python train.py --arch="mlp_mixer" --dataset="babble in 24 made-up languages, each with its own sounds, syllables and stress or tones, from a formant synthesiser" --train_examples=39062 --parallel_block=false --expert_mlp_ratio=2 --shared_expert=true --layers=12 --residual_init="zero_last" --optimizer="muon" --muon_scale="original" --batch_size=128
Rows from block 3 of a small sound classifier, named by matrix and row number. Rows with one number within an expert belong to one neuron, the router's apart. Each number is 128 + 24 x the weight over its row's rms, rounded and kept within 0 to 255. All counts start at 0. Numbers have three digits each. After the name is the row's rms in percent of the matrix's.
Before each expert's rows are labels from the 100 clips, of 14976, where the router gives the expert most weight on average: "strongest on" is what is common among them. Only what is clearly more common there than usual is listed. The data: babble in 24 made-up languages, each with its own sounds, syllables and stress or tones, from a formant synthesiser. In brackets: how many of the 100.
# router: router (model.blocks.3.mlp.router.weight, 4x256, trained with AdamW), inputs 86-171
# up: expert up (model.blocks.3.mlp.up, 4x512x256), inputs 86-171
# down: expert down (model.blocks.3.mlp.down, 4x256x512, transposed), outputs 86-171

# expert 1
strongest on: voice: high voice (96); reverberation (77); /l/ (26)
router.1 108:111122092173115113131152105114107177089149151090122169082081152142118101107166114168122176116134143125142104123097122144087126183133121122162100163152125139117128126151133146103120142124142098144117148116116134131142116132118116107097110127124091137124106164
up.0 102:107112112117146127168113188139147090179119194137170149094120138149108129130102103161110146129131147099133123125148129177129131128138105175127127117109135105141098113145120122139073118093106077117133107090206082136067129102156108159136125111161107120140132155
down.0 106:129129118133125136117134112115156129132128117128146124149155164086125106142137183133113147133112129138101153099100180114146106139127117140126113124143108125119134127158144136132122131102148140125100112156160130134156116109185115123139071098180144145105155118
up.1 092:152088120118121143144106141169122138097099102089135134162111111149120096151167135116105159122104159178126144106132104117119078151110112093156123143140071132120114118117111132168148121143160115188107178110108124096116098102113113173134126131161136133129134138
down.1 092:135093098090133143127139102134127133137092151130070093130102125120095138129136152161126144155158105123123179115130166154150141094103125137108175112163151164159133117142136153116124111117057124108126108114129113126122158113152131141166150082117130131140102161
up.2 092:132131097150080117104118111172151149144118080124115104135138115077105125132125097107121135093123106149120154140121099100111135143159132072133124187081127129106145123092144102134171123098141143133096119125113119139183093131148147146094136124147125095126134106
down.2 093:095118135138152145101093105129114107073117135112149144135110161149142126157122109143158116135123152123125111110112105132107139132138145204144136082112160129153130133145123134095133108126126125132129118129126126121101151095119128143131148094146161118136081109
up.3 102:128152149109129109163158120096128115101119101119163102135111133110097155170118132141141078103136153091100073106141121084170153132130131144146120134089086141140106117096095114153105126161113124135157120110145107092159144149102098080112180127122142134130098118
down.3 102:151112120196091120111127159176118130173121159102110103130141166148146094128103130138138123122091184150211139113100088149086105150142092161131151163124155138124125098179090120114139145127128143123122149090091108121106129099105129164049143135137125140108117153
up.4 053:189113176108117101069114106147074144113149096137115124151151119178111134152135085120127101130120124166121134092131119138127153122127124109064123148113104149148152125112096115134121113117156128119145146130099114136139116151142136132121147126159144161143136118
down.4 053:113117120118118114176180168132178112163099101144137149077142152132139119128168135112132126082132124120115127132140157088129115088112165111159113081106119116130105141113133149127098193151125141147116137131136128144123138144120106136116114082121102112125097124
up.5 114:093096106103113157076117143093115125114104126113141147124160078131120169186123119096145169133132147116152142130109190174141122165113106168130136090147116145107110118128122153131133107113097117171150134135151126128104103141129154181156127135110154122124134124
down.5 116:114161129088117127137141149133141170089125125111130123155102106115101131130151142081156148148121085140125118125120113123146148090139111099142103156156154118121191178126106153117118140171146116128114134125149116113144135131123136121126143149138120099173108111
up.6 100:096130133134134140083125130150142144151108088093143138129126132150137124127135130110094120107141117107154124162124113134096133139176154123138114123139138138158126108128110145139111111139148154112152148137130148161154105135113125084108079111172106103082167085
down.6 094:129129141150151126101117121141105097125111123083125129085114120122140166120126134121156123082101088161122119082185179109162146126155161106153126115122160107149106178109125132118140152102077138111123140141160100141104138152119165141095103142133091137128135144
up.7 074:152140140188136100121117121184140115135094166129150160147109157129138124117117196111126126084149098135167152104125133178138127123128130131126151065111141116124153127143107103110136159093131102097115186101120170150130125106138169134169162138136125112129115121
down.7 069:132145132148125137150121085143120107113130146107143126067112115128098115150150133111114131117146084109075107149129096124120167134183096058130123103121080160101102110110123094108142182124146156119125108107157098124119129145108146138148170126101094158158133128
up.8 114:093113091168131140170114167154140130052096107130132103090108125162133133126091115122157107091130152149093108155116148150140126176102096105109109166102116116150106114117112116175096122097115113139096125100119142148121158172123156109106146151152136177123142124
down.8 113:180111124165124116110125117122162147133140095146146124135152093138119156160107149120157136131124124130155173090148085145116130103136118102116141100119144105157150099116121141165074104085144105132143120113082179130131102155120134127148061134165160101086112168
up.9 076:127103149160162114121109146120105111145081153100138170118117156081112112117120136110158117137131169126139171115159134128166111077171166102118121160120122125119144116125106116099113161139121143166104151139107092119080123145104101110094155109113097136101138087
down.9 077:125130135209089138115139131129062194177127103118114082103139122124101113154135134121119138123145132099109132112104150121151153121105161179113106205117125084117105120146132112100130124101108125096118112128136151169142159123130127136128095130156095089164138125
up.10 111:145079074143138111087135116136143096122141155131122122130143121099096100158084131142126091174132125162126161146113128070152135119165116135138140138139118129132147169104142127143117107154111096122133123187094192147126110157079158121094139128121132114129156128
down.10 109:136170116126132080134126123132106119143100097150077141115119142134149127114150170095112116108092119106158138117108166136115127131135115127092167116159103138103109078177110128107097110137126134153165104108096144118161193114079138117100075133119139139159128116
up.11 111:179140118082126123122129186134111143130151179119128105154145172153128138084096114137130119115135135167091149148124128138123117153131122166156135143126130122099098127167110137157160170137188138103117135153115119139105123083150137135105146171135142103129103096
down.11 114:121113166135154123112118125121167149138139158120131151177124154128103141135108146121102179123115119094117128134150113175131160165135127097118062147136100121126065116114153145109136121104145079110111138142105108129139108166125199115128139164114083131128125091
up.12 032:150173146161119115124134122118115104087139132110120152097119156117153124107133129115115121111113120103151113117138115099110149123149162130118112164141134134101155045128110143139129118142106147145138158137127130095123166132151157165127150141131146119166115115
down.12 033:126101173167116165126138188144139096129145146118129167133124172134130139138110118146112133120160122137146126156086142132097110139091098155084102117161102118087161164138119098172143081118089106129158117122111152130130122151113168111165143122135107157130101104
up.13 031:096106142130129091124125140068141101150120085167124105164129126171117083122118120163091157120176130134121133153165115099164161154139119115113098115132119152109129101129165159104122102086146122133147134139144094148180119151165142096120125152142114108153150114
down.13 032:184090111169095110153132162123071148106154134144126136098076145138138159117116167090150098144081092137167128093095137138129116084160154144152125126103112161152143134105111152167092123107113104153099117123103141116131116117173126117107136122111157128130179099
up.14 103:119125139165131102110099161113145154130113163132154051103141104124097129134166098132159095124106137131148137104133162150160116142124138111140137166155129143099113133127100175126132143097103104124166111082100161140156112112109120114149126108129174148148113138
down.14 104:162102093123133133132109081119133137135148097123145167152125110125122170126157138081129114144080135125158103145150121109079097114151093125130143125121139150194162120126117117108074129131123121089116148162130137125133121157133114105108136142158143117159113080
up.15 098:146135124088143129125135118148105145106126142165110118139124127137131178150121113136127122126155113117112117111144123155138133158146099094104130088138121098135141131163070121136176139152128070144164132156137166058105096159119158161136110141133153131128084086
down.15 102:160124156091095149171117083176124120130095127145132130141143171156117075112129128091107098118133164151118144138101121130145140142124131131129135121140152127133097130102174080111192119155107115141151117141145111175117160137128137145083145120127108083163124095
up.16 099:157128159125151115131146168111077094131138100153097073110106108116147131093103145152128163144135104127106083146092154103116131171158113131112088139103130086140162096146125139116117155134118150116139105112115142133112108153111140139127135133158124107140126113
down.16 098:119128137142059125121091159158108120129131138131096132137151160117134149106107103139114128128124109112143166133139133141171141089097113126127141157126122104161125117100060088185146168082153130124112131136088152118141147156141157143098132136117150121154122114
up.17 094:156103154102149159112068126124143151104151132140144151125078162119165130121123168132125109141128141098128103104109093190083149072111148088129086077115172105129113164117093150101140143117117121132105145136152134165139122105131157167160104134114099133109108113
down.17 100:134123162086144134113101161123117108160097105120147134117175150133090119124178125136165103172170123140106149122167109104128135168184125107171125113097162182139117142124109078141115138130100117147167110078146131121102120133139172162152125113085156148106144106

# expert 3
strongest on: voice: low voice (67); quiet level (66)
router.3 094:077132141116101099106099160083126151140132141149137146204150153099116123178146140124155127119103137123143113126131149157148137084111116118132158105125140116144130109126093138138168084112087176124138083160137129127096107110166106208136144138134126136095151116
up.0 097:146104081154116117126173092173103149129157160120151104100102127130197131112137087122158116129130168154091089135064142138144157107122111150149113142132099127143162146110120133106151112119143151138105098103138107179137116137148140125131134124140087132106169110
down.0 100:118133112092163132132091165122155134114093090122130119091097117136088140118130139147122132203178104146106130147069130109112123133155161121133141108122149134101145115150142158157086145135147101112124152111168165114151158096138116151204120118115129136142122152
up.1 085:173111146184126123121083128090125085102111118073103108137140112096113116107109112142179111133143143105074124148110122154121125126132138138091123099120102064119073115121074139095119127174151139120092130082091157108132096102133110127128114101152115100091131130
down.1 086:125149085128137137122127155131131102148119144112137122129125129113134145126155092093069096120143111128184090147120148127097099162110103094139136110137181144135104107128145122141108172151117129147187128155113118140135132153124097126139155150107138117170131103
up.2 112:138106154110133093149115105170157138097167114106117164119077118137099126112130151128143156135175114122117143143057118154121184103130144112127144134094135124075160124128134128165145109130123117130135121120155119104127171136150123151129100140189130166102132135
down.2 108:116138112103145122136135106141133078148126141164101123125107137150090133089157148144146130147119096102100105170146075103120098130114123124119137089112175123135078103158133152111111142103140130094107146146104109115149152117086112084094141073154120146129205149
up.3 093:123129117121159112165149137112130097123121130125164121130145084132136136150163109133160137087123158164120112131172129125101133107129106113104155115124154169136127144140143094136118136122168142134146127144140068093105130102131123115133145135108098094145169114
down.3 093:142101150149109134148150129133103104133145073108103075153109120121174149130127109144149141104129128152140158145120134132139117150109108141164106150113150096096111108152139136096147116150076111142125093113095108118154126189109098165100116105114179151147098151
up.4 103:115089178112098117105116118151167109171127117135128160126133121146172152166122092094110108124145102133132103146110119099099105141149122112161121153109117147091130101136128089121112142115138127155178079112134146145179142135135169105148154147111125105122135130
down.4 097:160108129143103119098116151160099122126119148110144098111150189111207091145111094102130106112152144107180150117134160111119145157180126114118122146158115160153159152095148065119117157165108096107110155158136187149154125124113127139126097125133096100143116110
up.5 080:080077168116117131121140118086131103124177156143136093126109146129139153168089136143125116111102119138172121105126068140117116173134106091177123135145165144151092136117091090155098142127108147088104145119108140109132133167130179137173172146156100139122169175
down.5 076:156095119141139124127134109124126147116126135132118140135144146112143123134149094139147129186168122181108105142132110100139093148145135093106143172168111107122145100121130172102124126142049108181144115129128144147139151135149148093123126134092134145097173067
up.6 118:111143156090108113139127109117090123090091110141119138138122135137140181137110124111145204144164150085136148103107141149104119171142162114099114122149126131197109062082087114101094096103138114088137130121175128092131117118148103139148148130109133129163148150
down.6 113:140142129106158128098092112128157158129118145112131143122091122140136130117081154103144132127116078135139122100130151126116131128107143169139131138101106083068142078153150103170147147126120083137118165156121131116119103109094155148121090105129138127120148154
up.7 120:081105152120130124132134146182169141135118129084136140140127153152113120132134144135141128106169166138146134117149084160101122155150187078125143096115112146089122135111153083172144098148139102099089117091154113123119133163174130095156115161146134127148158095
down.7 131:185133127125124123151137162173118134140128126117139100110108141125113141103115154142114178111133101219094185113133106127146160130158096136106133141142136130090130107142087113142176109129099141188143161131109095150144086103136161135129147107140119098123157146
up.8 103:123121104137126106116086111108134122164119112155153097103148090101094154155111110143104148104157130160138147132118142158101140122112148155124095162136110130119142141139166096107119104119098118136112103121138162134125137156107132155141158168110138112094134071
down.8 110:117138144111097126150130204143133172108170177111138110115118114127138138110175189136110119126100097153169143108124168124125170119104111129153138110105124115118107145113080146121169138139131134104146142115150116164097154150118126100092103105147091164138150169
up.9 084:155134155117112171122112120142143132128097134128088140150110133103127160132104093130139096110085140132149122139154120163104156163128131176167123094140164075084147092157189119110152150148097088118107128101103154160102188104104117155139131162107111098146133111
down.9 074:122142120142149082148134152159141149136175181168148166163132128140141157102117108083105139134095170130159137122152179161094094113072130131145140104140135108135185103074133120094082156134131144115133136101102144144143141126155138131146128151124096146117145103
up.10 077:140098118122132126097131141140108111149074114162140130157118091169137127092176096154172130107144136096134127135130149117142140133139118136104101157125142134147141075117115132092094108126123149165126129171122162189157182147104135111136121173125116117123149128
down.10 078:141096182134146132122131122102139113133146139130169144136098109131134093119106157105119113167184130162125157146095130117128122093088121090174128147087093158139124151137140172156138184143151176104135116087132155172143150134138133110088141150162141117082106118
up.11 100:125162136118100154163123079177146134150125110151114155130144140108129141134130127085104109095117106164111107101138160181087107143169161150134123121127142114178168144155152136095113147120091101096188111127107109127157166117108147097122143145144137150112088107
down.11 098:128145138129114108131139139162130121169098122144140109137100140171126175114136130122133130103146120107117072140097157147147130142080161111128157131124111143162096118139126114105118131190197107135197112085106129132103141152072142132134140173125109097114182087
up.12 085:139115119098105135147157166126125141140118084097144108111139097151118143116099109125115131111148112135125147092152132099139127129152156111131159143158143155177127117135116138122109130173097115167114143139156078122100120115161139124079115084114136141118108158
down.12 080:145175143175144133123127054152129117132118154145107120135130128145168150181118128176133101092149087155142112149127143084112120109136125145150119154112138141117124072129124133153146136174147123101132167149167113113128162107084097119106148102123143161146105112
up.13 104:147134159114135161150076129124167145140135119136104101119148134124111143126181130154136088095064128118136181104118121126154103146130136137186135137105140106101129128108139151137174145089141105156149129171136165122090149136110138145123131151142130097149151139
down.13 093:136178136138113130102109135159151153089126180107178127087163159171115145107124119124104174072132133156163109156118087142123150108140133112172150121127071103149128152099133104112106123171131120079124135123137136103132115153141154101133126177112157159109088102
up.14 061:127119160123121109112152131129120133148128153148116125113140169094143157147112127137130101138134124084149092180172121097106134183144148145136129127159123108080108158139084124136125142106177147084105131129097127121162128106131169145141125132120167105153125125
down.14 060:173152112114163167119140094117158114162129094079175115078091153137086130165122085118151175117154134173103156139106150132126150131144123131120106125122155141184182121118150109123140125147093172128118109156116148128140139125107138111141101108100134159073101089
up.15 095:113130158109114070115151149123143092170140119077109104154141120149117195132157103119155134109133150150130131170133133162129143107105115129150112151124142113171084085130121097162118105176119148108135135125141107138145154130099172094134115099171175133117136096
down.15 096:146132099115096142113146104155147140099147107108161131109127107110125189116140136131157140143120155167118130125124082121119121149152139091133141127118152134142074110084099119169178105125105120135118125132123100142088098100147077143107149140128102148161121137
up.16 090:123110103144111121131139159119137118092166104126140132139113101154156135138116111105127117115148160101086127133093121121130188161120141094124093083167087113126140118124121147155155120102139109148167194152135130121130137133186144087113116114161166083139140137
down.16 096:102150145108092114150148122143125151119099131146115147135116122120096134137153120152130122166149145154154089081103130139167086150120067124103139041134144133160120125120145150147144128153108127096094070114159107130146125130155152134111134107190138149144106180
up.17 108:143110137113139173144123148170095108112127133167169186123084135126124130113109119117076074108160181119128136154148138113122095139169146097098110129166177143136142133150098124092126117121131132097143097113153169102110151094129087130152146148138112143152141131
down.17 116:099082128148091090108128131125138070127113110118115122139151114144114104142161132099151126122145145091165136071127075120115146123113095164179158167053135165154144158170153151100123130132057131094165113138121139132110109147094163150144102135117139134130122108

# expert 2
strongest on: prosody: no stress (61); mains hum (38)
router.2 097:115122134109169123115130118084133114135098141105110126076121145147076114142138145127130109140099151086113097127147150108148126117142110156166139106108113090141155105171092153105140125142120160157146134121126128122135140163123121174153148133110157143141132154
up.0 082:162159170117120087132095121092133139097161129123133112146126140134113132123146175133153108112156123151122110102162124093129112147118117105141141110117113145078139147150097122108156155083129128102137159116143144121133142120169127151174112148125141117117158136
down.0 081:108118173120103111134134126146125125152100128145159114131166149102114147120134126135137139148163170121106113132125129176124106065102089080124110088157119104130101107165129078138113125142140111158145181110064119153115093128123125122121141103136110103105142137
up.1 118:124136098113126121136121164107093173121145155160130139127126094131131135095102129143114092125133124151110132154106131096131147162162138089082139122108096117164162101118126138160117115130127091114171110126109158123105118108130156127156187147112161109165140070
down.1 117:108148145136109160137122138116160116052068110185126137113059130143107123148136138094114106120105140114172114100128174137083131121115142113156101111079143138134120132126133107106135165144104089080130152169139106113139120091067123125109116157118121141096104126
up.2 123:165134184155108161131104131125125126144172141109118105135147105151132121107117162191103110128122143151130120113089134125169117129134128137114086151118123139112166079120131154122128110127085126188084119166144094114115122159140151087114149133108126107149092126
down.2 127:095116159163118100107123113133121149115064114139137150115110110137137141105159163091077124079112136107125144151135153122103129119095146132107148127159121119156119116141139168103139091106162136131100146142100135161121113161157121132158109115159153130085144165
up.3 033:128130137155152150117124149127131124115115136131144131162131108087138124069129151124169158208131110082186122113133120136109106191110131162108097127131150139141106124151138111107138154117126104117145160136101142115048111136108163113097117121137121142149120136
down.3 029:134136074132106121204142107136110170156134101077167123177113099103124109125165103085140146163143142127200123140112148133146146180132138139136136115112134173155094128163136101120116121165132135125107093160146120146151111152156104147146109112115165139120165099
up.4 104:116104123159104107157113131097114086144145119120142151119113113106095136126068108112115145143137150100157150089101119145100106126146093126159113137130159135139121080148119105091174134104130121143159132123125100157146154097119131135173128138149155118111108081
down.4 105:153148161082166116073111138123136141181127127122135093157115127105138155153135157160125119137122148123124135146122133164141165125124107101123142102120079137108115131148181109120086128130121120151106150102124130113152109104156137107119061121164062171113145153
up.5 111:148099150074121121111078126144107135123138118169136102136118108115107132086119117097104121169121092124142129104101142106098171124111117102153108100161108103152099169165132108111149121125113158163159132149122129146125183130116131178085180112121169091110149202
down.5 111:109118115160122145117134158116154117124144156144115179125121106103110110150113112147109129122104119117144123158130127147144128093117107135136115158123128125155128120084153172130112136116086124131116145122081147130112123142130100111184113117133128092133125142
up.6 118:106126142149104138170139126155114109129146130149090131147126134132144141164133116119129061106118166130134109137097129126126098134128112157131121115133092102133082082090073120113157135128126095111135152123146110145128158142135159140128113126131150085117147113
down.6 123:113152086175154123136068092120126147142134113107140154129153124114092149114127149130090131144150134190109131161092074114130129126114135124129133143139120134150165168113153110128115131107133125104104107104093129120109165153113127159132122126133131132137130132
up.7 113:138136128149123137136109158132123135112101164132132161183128148103116082086141121137097114141130173139163077101091119139159116108141201121104115143131117180154131069094151168145155108113142116119149125124108120113080097102132122129120102159154142112115134097
down.7 114:109137135137151132104100157142164089135146114121123148103122112180136167136114136110135136140104121153080148117118140146166118145148113139158173136154078107126101156154109069135119150139143114150144123112162095180100172110141102113110119099160093134117151134
up.8 098:150134129140134179119155130085103125112142103114153176136137138154167116093112139081145169120127118171079162135132113118130067106116139105163123152151150117151146149090154131108085154132135095167130169073120148107128166159086095143155142169142170159117100144
down.8 098:121149120092097108150131130140109149143117164132180079127110116140136097160121121142131118190132139125195070140133135126124068136127112128111101101143155207156132111145118116130157098122119102084115102136151111135135106093137133110113114116150134105164156131
up.9 074:121146111161124122146123118141085162110108152124126151113138106145108146178110127096161170088110148192124124069111137178121075123123112171138139147159169142159067118127154153125150137131101115121164136095122119176129153141114137113139103119135123154130164141
down.9 078:113194104110169103083153121087131128144154130124113136156165141114092140128154107104156109077137123093152124114137131126096120113129126114093136137129120138105132123145101123096107126134129108146122116136105126134116124113132131147180115114134119118151115126
up.10 103:151165137137182097159148144113131104154133122084096167126130128116085142151085137114143148122068132139130111125117090192147094136171117141141108139097090070097111108126125134127129101149154150136119148129173137143107176086124140116130141111120145155145117163
down.10 104:143069092133114154106105141131112147153160098098114091120144119139118101084158150145149073133083116169171102138133132123156147137121158124073166141138141145134149121095092095156107104132111111103125102139107116146118137146118106120108163150126152110137146142
up.11 087:122094127171125085117151137140092095094110128168108141095116129119134116119124121112132153122158134147152172162108113152134158143112174073124172107135150133118109160132162116114096117095129119139149065103129134136103160106087083143115123104173136146114110139
down.11 095:147106130144129139127122142091204173151129139138126094113138106131101143117126096145132116154106119113143127091144149126101151158152120094153076139158066136068145087121121139102160118126122067156121113147134121148090116106128121146120178124093170124116155124
up.12 114:183084109142159138126093109132145136170103104142093108113131120122115126102101118145183093141111136155127126131152108142127095118134142097113108130088130145106089091123134158154125110095087087110162120092125137151100159121148156149113108146130095165155116157
down.12 109:068107091119120109122140112146130129105123157103126144113140104118176164124126159124093129164123120120111165177128140132120133155089144117183131143135136152168133122136105074117130178103079104093132127088115094101143153127132104105115141180148146096105136121
up.13 120:129140126096152147136144097128118122084075146109123129152139138166124078136103113169192133148103128138131137134132140146154158118137130182100127063073124108101162135118144115161160111119169135092131159105133166130111149097094106169127144164136108140108104129
down.13 115:136117146154147118097144124108171132125209162125183149144144117102117121153130089122151086137131096069134116133110071089138140134180107086104148143137109138154135104117097118120083122122089127148120135146085116168126101098127102138155129136149109100144107179
up.14 055:090112096122096103075160152092143163111153127146151116120119081075098121142104139128131125137168134151111114122165128136129137114135144125100121157154102120158088087154099122097168146106105099111096133143138109171134159156140126128123147133124175109156163104
down.14 053:131172125066109108144111093150121115113065116135141139087128097164076135078137149140146137160129129106134147128106161167122113112134135129133168117126137098120183197119118100139116130133116110138136147097124154113093166148123086124141088115117104155094115086
up.15 066:103132111154128173120124096111142114128147126140118145095167122137102121110100133149155145107122133141133141168079115086153103134136091108098166132157159134145114144150159138141093165133124133094154120139172086129107123142142087115158118171103109162139107132
down.15 064:118104130158132132139112121126072138136147148091156127111104097144148105118114145119086108124143121125119118102198152120128098147141180143107104153137138130152121124124096116124119165128105172148122153136102138130127142149097151112126126056175104131165109179
up.16 113:130116138183156126115111111107135102099113107140135134130155121160120153147099085147146150115151128110112122154116112083116106130135119120096128135126145109132156133107119134134155106134087156110113100098164163155136102123099115114104156195138131132115137110
down.16 110:156138136170142131138135144110113069116162101090143143138124143130116124114101131141128117145121125176124149176124111145118144145101099120154101121105137134104114109116149131110145137100163106155101101099143150136113125135120076119098158132119144121132139096
up.17 099:139121107171131137123138116140128144120127129103149153104167123127143134162092114139165112080102090109183126108089099145160165137107117137142097122120137109147185142103080091148140160143130105085112153152134144099176098136101122129143146106131114110117137109
down.17 098:111126115116137101149108142081168116137169115101141105140094136133091100108103153128114133206104086090098100125174123166115138145101101090128200116163138118116130106122120173099114127112153159128119101115118152142142109136131118174150121097123162170155166161

# expert 0
strongest on: voice: deep voice (74); /oʊ/ (31)
router.0 101:104132136134173120103111079143109138111114147161108118147161134150094130161123088109082132131170067075120136139132106152082149116139090102126174139133134162133117149176133108140172138131105128096128097139125099134162171116105129102071121092183176140095135107
up.0 114:129151125094130115150124180112156137093112085167122086124128124085152166123142131118139168125104127080075128102140142145118120145172156118144124154106136128132150119124145134157074146151162131151150122114136164175153106116101113119105109182145147130128118121
down.0 112:197135150131118118135132115118130085143161130144115147154113083141117088092094130148127115132154152123119133144133132118149131107085150142150076147133144133167139169112072105138101108140072149129112109108149121122136109137133143099162168100150125089123089101
up.1 100:113175113080108099142117102117110110162142126097156088157121104093079110129139179123094146114127155090127152110103126150101138144155119125119112122104124128126118116149116144141095144116154163151170161071141130138143089185126149125089111124156121118104122129
down.1 102:115152082182122112100115161082103130131126153142109175143093133103157150139099135090130119133117142150163100134128100125094148132129146148105140131117144134174114118098136134067140124117156128161117123140131176095146135103147115159122115106085113135106106119
up.2 089:149123137163115140086109143120111152100118091158121135126141130128119107148136121171091110115108113120125139130159155141085114157125090149172101149130121101133136162134103089153137109155151139125152105068088111158140141144147175120120139119119129135135122098
down.2 086:142108132114093105127139152075154127133143122144121174138138136112108118118143117090128141103135096129154118084139112162152125132083157107124146139141144081120120144135178105080143164118132123124144123114107156154121134124105113123123073151154098131154141137
up.3 086:092164155149129151104078122125170135116103117124134129086110136141149100182145077122135142166122123153177132108164104143155148135096119119121102117108133075132123144159125129120098121110131114144094147144110141120120193104139139125141142149106138079128145137
down.3 076:145149132129130125126150176093123124137118101128063143156092143094126142149126121135143165074143166136080157143147143164095144126115141107103109138083096119100137113144115120153128128109104123111100141139122135135114169109133163123174109141097107138124081115
up.4 110:113119091125118139121134138160142116146143201066182163141149120160137121107089162137132141135165117155109162104097101134123133151118131129151173110056124191141102164138134134137114154160144159131103132140118092145141111126123159120112124077118108120176151127
down.4 107:123150134165105113102156132103098123117127124127150097105136156134135112158161137141126091115095121113138136115150144103116162148146135156119106117164109104101135144160119149143134120123119115115162097144177189087125094169108095149109111114084129092130124129
up.5 104:126115135042124158103103147149112132115113144104157143142078137159134114130094153082182126132138135083160102145149179109097121125124136155132185117089077103103132151138129116165130119154138144158114131156158134118145152092104161132127135135119144131175101090
down.5 109:114126124133112149075121136154159105143129148166133128111155119133171132167152107181121107119129091129114157157150136174149173111126162098129144103103135111122132114109125131126071107161148142107124135113046128130136130118136103112165124121129129126115140149
up.6 108:145145104145117092150155090120148115131121145117118183133136136117117127129171170072131140168115103181117151112127117085138153141133137138110158115160167113107164107114146161166136142130121136166128089110120171158134115124130126171102108123160133113113158116
down.6 108:119104109121145157118161108174100154180125140139145118121135129146152115100135105149124111109123117128089166137153104155138120081118136160154179141167103137151138129136117097128141134131148161116147120158177099090146148146193136144104127113105128150102125138
up.7 104:124121075169114163142115169132120142092116159137116102119120101126109108153134110156155148134131119133118140128148157103125100137131147111127136110120145109095091085136096108100161160121161126135187119114136119146106161090150143170133135186147139138153175139
down.7 101:117139163091095118160177155162143124117119105167113111144114111169150113151153111121101104114082118113143128153113174166134101131142148141087139122098078096145115134129147134114139152158128127114149137151088125115127097141151107117153165144127119108127110108
up.8 099:131122153181112132111091077136115093100149172129156165093142154130131121081126116112119168095160137078110096089149151107105114113149120134087133119106140159142113117154138095149119160117176143166108150199121155091137129100142112080124139156176137131109144121
down.8 089:078161100131142197133144141147109118110116129096120128153118093167109127103118109161061076174160110131143107144140107111153130129124120136125079097129161129106128133108117112118129131117120131166180100144114164108105121114088155118145092112100113155141114058
up.9 085:113176152161113113115124144163114067129130127115125152138094143077101113150122139146173130094109097138121168098150160103158108148110161136114175119139108146116078134109153142134140115088123110101114077141120110102076113141090143117137137130180196129149142132
down.9 091:178099120114158162120137147116101131078123172120139150107144131138142143097124142102117126100143126082164120150127094168142071107097141139147139088139121132142158112126105135139136133128086135134110117123147138148107193158143105124157144143119087151108104111
up.10 115:147104080110146127111119121132129079142160136120148157067150130118148102143161131122148162134104111099150133157086143113170128133124116140114108095157145154126104108120173127123062128119091112153079106174145128086126140091117121176102171096129125139149164117
down.10 114:121170175129139104103157085109137086127127150096137132179137122148098169108116115084122118128154145122138141136133110114151119139117161106171146142109123147126118152129126166115153180093146114127139096169105177164100141157148141119113133159087139092161110158
up.11 098:109128148125168116162130096123081121127136142154153152125153073129140149144159128144140135079160122170139151129130133153126132148132117114147127107129128166063126134120171138146141132157145126116097092141090105121081166161110155157120132149119128121071136104
down.11 098:128126130113113110164085184099125148120071141132150151155136130129154074135098126100100139101132161098105145146129118127101159132076133101109127145163139116114144154116139127105161148100144112101103151148163148168166157062133116119146091155142135108143166129
up.12 073:155135129151152103157129121118137080126138176120118107152164144102076106122133117135154102151124092116116145172103119157073115126132144110134146108155171084097130138120137116138089108138141124106113143078146126130204141116136086102145169136131132116127146168
down.12 079:140129128066152139126158116139123128096125136147124165136095087108159136084149129129138188157107104131167091125136134115139130149135119164107159129137088140124131068148145107167121141121135142098145131153103104167082170128128085153125114136134115147177074111
up.13 125:101157142134138148057159142155139118122170105156101109151147142140133105148148128145084073124118106080169108082108133123120138098112148075149109168117181134120103145186113137154086148129102128110115149154135154109117154145160151128144104112141123160102127138
down.13 118:157127134115126147170108124132138132071162101093153098143114111169139116144135163107147135125074124126142127103156110110123161094148152136129088112144085138095121127104141128120119115085133123166136106089103123140094124125137146143142107129115139125138140136
up.14 055:129127130137148114144150118160116107149127205170160164153133126125107082148130180131129089121123154116107100136138117108149095081111132117134085201128103125135118170168105115129071155135116137099110141084114162105145110114150103148112102148138105121129110098
down.14 053:131134182106123164105109104181142151101122109129151135113119111145101096124137111135145145077153131149121120146154118102150125143150127156110156092160132111131139145109143153122113133083124134115136141099137159113116118097139129122131115093109126139156176109
up.15 105:097128110114107144131076106122177128137110142145133125135128095130100136136164116112108130145158132082137055144142146115131091149168142126132171157167157117121129125146133093098128124162141169102123110146148129083086147173093090193134148073154150103126112142
down.15 099:164076130140132167107116138144156120121098109128082161126171123165135109112150114114132136174149109157157084141135141113142141142112121133126137148122126135100130158125098123131138103094102166143154141150134166173135121130126161102080162113114124125135132129
up.16 109:101131119134121133159116101155122125171091138091141159133140145118134131105152121143130197083127130096114123153119133109124133116148158132117131141139124107126106127110137142149138111112118120133153112142124144150140166105170115131069095114151107146140095129
down.16 113:160120152124170104146130133153139096122139160067151108141118121117108161171135128114141128113094150111156098151120133095126145147117103103109100161112132137135159091121174103130134149115115145157188104109130104130157134082106104113151119103078139141164135119
up.17 094:131115118129175097115159133136130146141131125107149147113183085148127149156152130137087100139137146113083104123123134128075125139161156142161151140077109126127112116151144115124111168120145133110152123120165161123139181125155132157105125084150189122143112153
down.17 087:115156169092158141147144118138104098125135127131099099098169087180122095106099121088126137145144123132119098115153115108169110141105144123104139112101163093155126119140128110112114129105063181145091122111152138171147144122121115140076131164149136131087188141